A small model that predicts nearness at each pixel, trained from scratch: activation silu, nadamw at rate 0.0015.
Rows from block 7 of a small model that predicts nearness at each pixel, named by matrix and row number. Each number is 128 + 32 x the weight over its row's rms, rounded and kept within 0 to 255. All counts start at 0. After the name is the row's rms in percent of the matrix's.
After each channel's rows are labels from the 100 images, of 14976, where the channel reaches its highest value: "place" is the part of the image that holds the peak. Only what is clearly more common there than usual is listed. The data: rendered scenes of coloured solids on a plain floor. In brackets: how many of the 100.
# conv: 3x3 conv (model.mid.0.conv.weight, 384x384x3x3, each kernel summed), inputs 128-255

conv.53 057 [172  92 111 111 115 167  77 155 144 150 151 173 144  89 128 168 120 135  98 124 164 135 114 169 137  96 164  97 137 149  91 151 174  94  91 133 177  95 116 151 184 170 133  88  93 156 175 116  90 133 129 155 150 143 166 185 177  77 157 103 129 174 123 151 111 167 155  72 107 156 107 179 177  91 106  97 130 122  98 100 167  87 102 156  98 154 104 134 137 156 150 158 138  63  70 158 114 128  90  92  85  97  94  82 106 157 142 101  99 151  85  98 136 138  76  94 155 127 131 173  88 163 148  81 145 127 125 118]
place: top left (86)

conv.134 047 [130 100  85 132 131 163 133 166 170 125 153 130 177 145 140  66 135 154 171 162  92 174 156  82  98  80 110 104 114 181 149 152 124 130  93  75 141 173 109 170 105 156  70 136  63 141 107 125 149 107 162 115 194 186 164 131  86 128 118 105  60 110  92  53 109 138  66 119  80 189 134 146 108 132  87 102 206  58 182 113 120 153 152 100 100 112 119 122 113 128 125  88  66 130  63 162 117 108 107 187 117 126  92 157  92 127 178 132 144 192 128 115  97 138 117 117  94 137  99 150 116  99 155 184  78  62  86 186]
place: bottom left (63)

conv.216 037 [ 98 125 134 139 129 101 143 117 127 118  89 147 117 203 105 102  98 110 124 177  80 115 116  73 144 151 111 118 139 138 153 101  85 158 150  84  86 174 145 121 106 136 101 101 111 103  83 135 166  80 109 126 125  80 111  86 129 140  70 154 128  80 142 122 140  72 114 132 142 130 145  81 132 191 132 159 129 103 141 157 109 119 145 137 141  46 175 120 125 104  86 100 161 156 144 109  97  63 143 147 156 195 164 158 149 103 129 185 143 118 154 153 105 119 180 101  96 147 169 114 107 102  96 153 142 132 121 118]
place: bottom left (74)

conv.183 075 [114 181 178 143 172 143 150 128 100 177 149 110  95 164  68  83 111  83 163 145  87 109 146 107 112  95 107 100  92 191 160  96 138 157 106  89 142 151  83 185 178 107  67 139 170 176  92  67 144  73 131 119  80 113 119  98  86 145 100 164  95  85 171  77  57 139  89 145 159 105  55 140 101 160 118 126 160 109 129 107  97 152 149  82 157  97 155 173  97 145 110  99 131 143 104  84 183  89 160 170  90 159 129 148 112  76 165 142 148 124 139  92 161 124 151 141 109 103 138 133 163  95 183 137 160 172 173 112]
place: bottom left (98)

conv.86 045 [158  62 112 109 126 148 108 157 161 159 137 165 185  95 155 147 125 144  89 135 186 165 100 155 135 116 163  72 150  89  71 133  93  78  93 136 161 105 118 119  87 186 190  74 100  95 153 138 111 113 130 139 170 135 142 166 154 108 143  87 163 186 102 164 162 170 150  88 121 152 130 178 171  82 111  85 103 173  82 100 162  79  89 170  93 137 129 151 175 155 121 151 119 120  52 171 102 132 105  97 106 111  75 137 123 140 115 147  86 155 103 144 130 156 120  63 168 103 152 169  99 180  82  89  96 113  94 118]
place: bottom right (79)

conv.348 096 [149 112 137 155 112 181 128 151 151 168 191 131 112 136 110 128 169 143 120 139 116 129 191 108 152  63 125  75 152 185 170 161 128 128  74 117 179 116 159 185  84 119 129 113 107 165 112  91 127 128 172  86 162  97 168 144  74 115 134 133 133 135  88 144  73 187 142  91 105 170  86 162 155 121  88  66 118 131 178  70 128 102 129 140  83 124 139 100  99 177 124 136 136 122  94 160 115 128 118 126  71 142  99 138  77 157 185 125 144 190 126  76 162 140  92 104  92 154 112 179 101  79 169 119 147 119 103 122]
place: bottom right (100)

conv.46 180 [166  89 110 130  91 154  79 145 170 122 146 181 145 100 156 175 166 168  91  89 172 126 139 153 173 109 170 110 171 143 130 164 165 104 108 165 154  80 170 133 135 159 167  77 102 123 156 124  86 158 127 121 161 119 155 175 118  82 162 104 162 171  90 167 122 145 173  93 109 157 128 146 182 104 118 104  90 134 126 115 164  78  82 163  94 166 108  90 135 135 168 183 118  91 112 173  85 158  98  83 118 103 103  85 102 169 149  85 106 159  74 112 143 162  92  98 123 159 111 160  86 129 132  75 121  94  93 139]
place: top left (35); bottom left (29)

conv.274 049 [ 93 117  52  97 130 126 160 116 139 139 104  78 194 150 215  62 121 116 173 160  60 159 147 100  84 128  77 138 132 149 167 142 118 113 150  98 104 181 124 146  63 166  51 157 114 152 127  97 155  77 155 136 124 190 144 128  95 170  97  89  87  99 136  75 101 107  75 127 116 144 107 123 114 109 154 143 192  64 167 115 147 201 176  99 119  86  91 133  97 102 110  76  79 148 145 112 153 124 105 185 105 105 125 132 127 122 114 132 139 137 188 100  81 131 142 134  98 128 116 135 131 113 145 189  63 102 113 157]
place: bottom left (74)

conv.275 181 [133 108 138 154  80 160  97 129 165 141 160 164 123 105 137 174 168 169  82  95 161 111 156 138 185 102 161 107 177 152 141 173 154 113 105 153 167  85 172 153  98 153 172  71 132 145 137 110 101 149 148 104 154  87 164 161 104  88 156 126 170 167  87 176 104 154 171  95 126 153 111 140 187 110  91  95  93 159 154  99 157  80  92 171  88 161 134  79 109 147 156 174 148 100 127 180  93 160 108  87 106 118 101  92  92 175 158 109 127 161  90  93 154 168  83  86 105 170 135 168  85 106 142  85 155 119  93 111]
place: middle right (62)

conv.73 062 [120 157 202 136 158 156 135 120 126 164 172 129  85 165  76 168 114 138  92 157 126 105 130 104 128 103 107  91 117 133 122 138  60 176  85  75 156 110 115 149 123 123 159 123 160 132  97 116 183  75 129 105 129  81 132  90 149 149 113 160 139 121 136 161 137 200 151 118 154 113 105 145 132 168  97  74 121 186 125 109 111 109 130 152 107  80 181 154 130 199  89 127 179 157  92 114 161  74 173 104 100 162 104 165 114 120 122 168 170 143 130 136 172 111 125 106 156 113 160 168 130 108 134  98 183 170 124  92]
place: top left (69); middle left (31)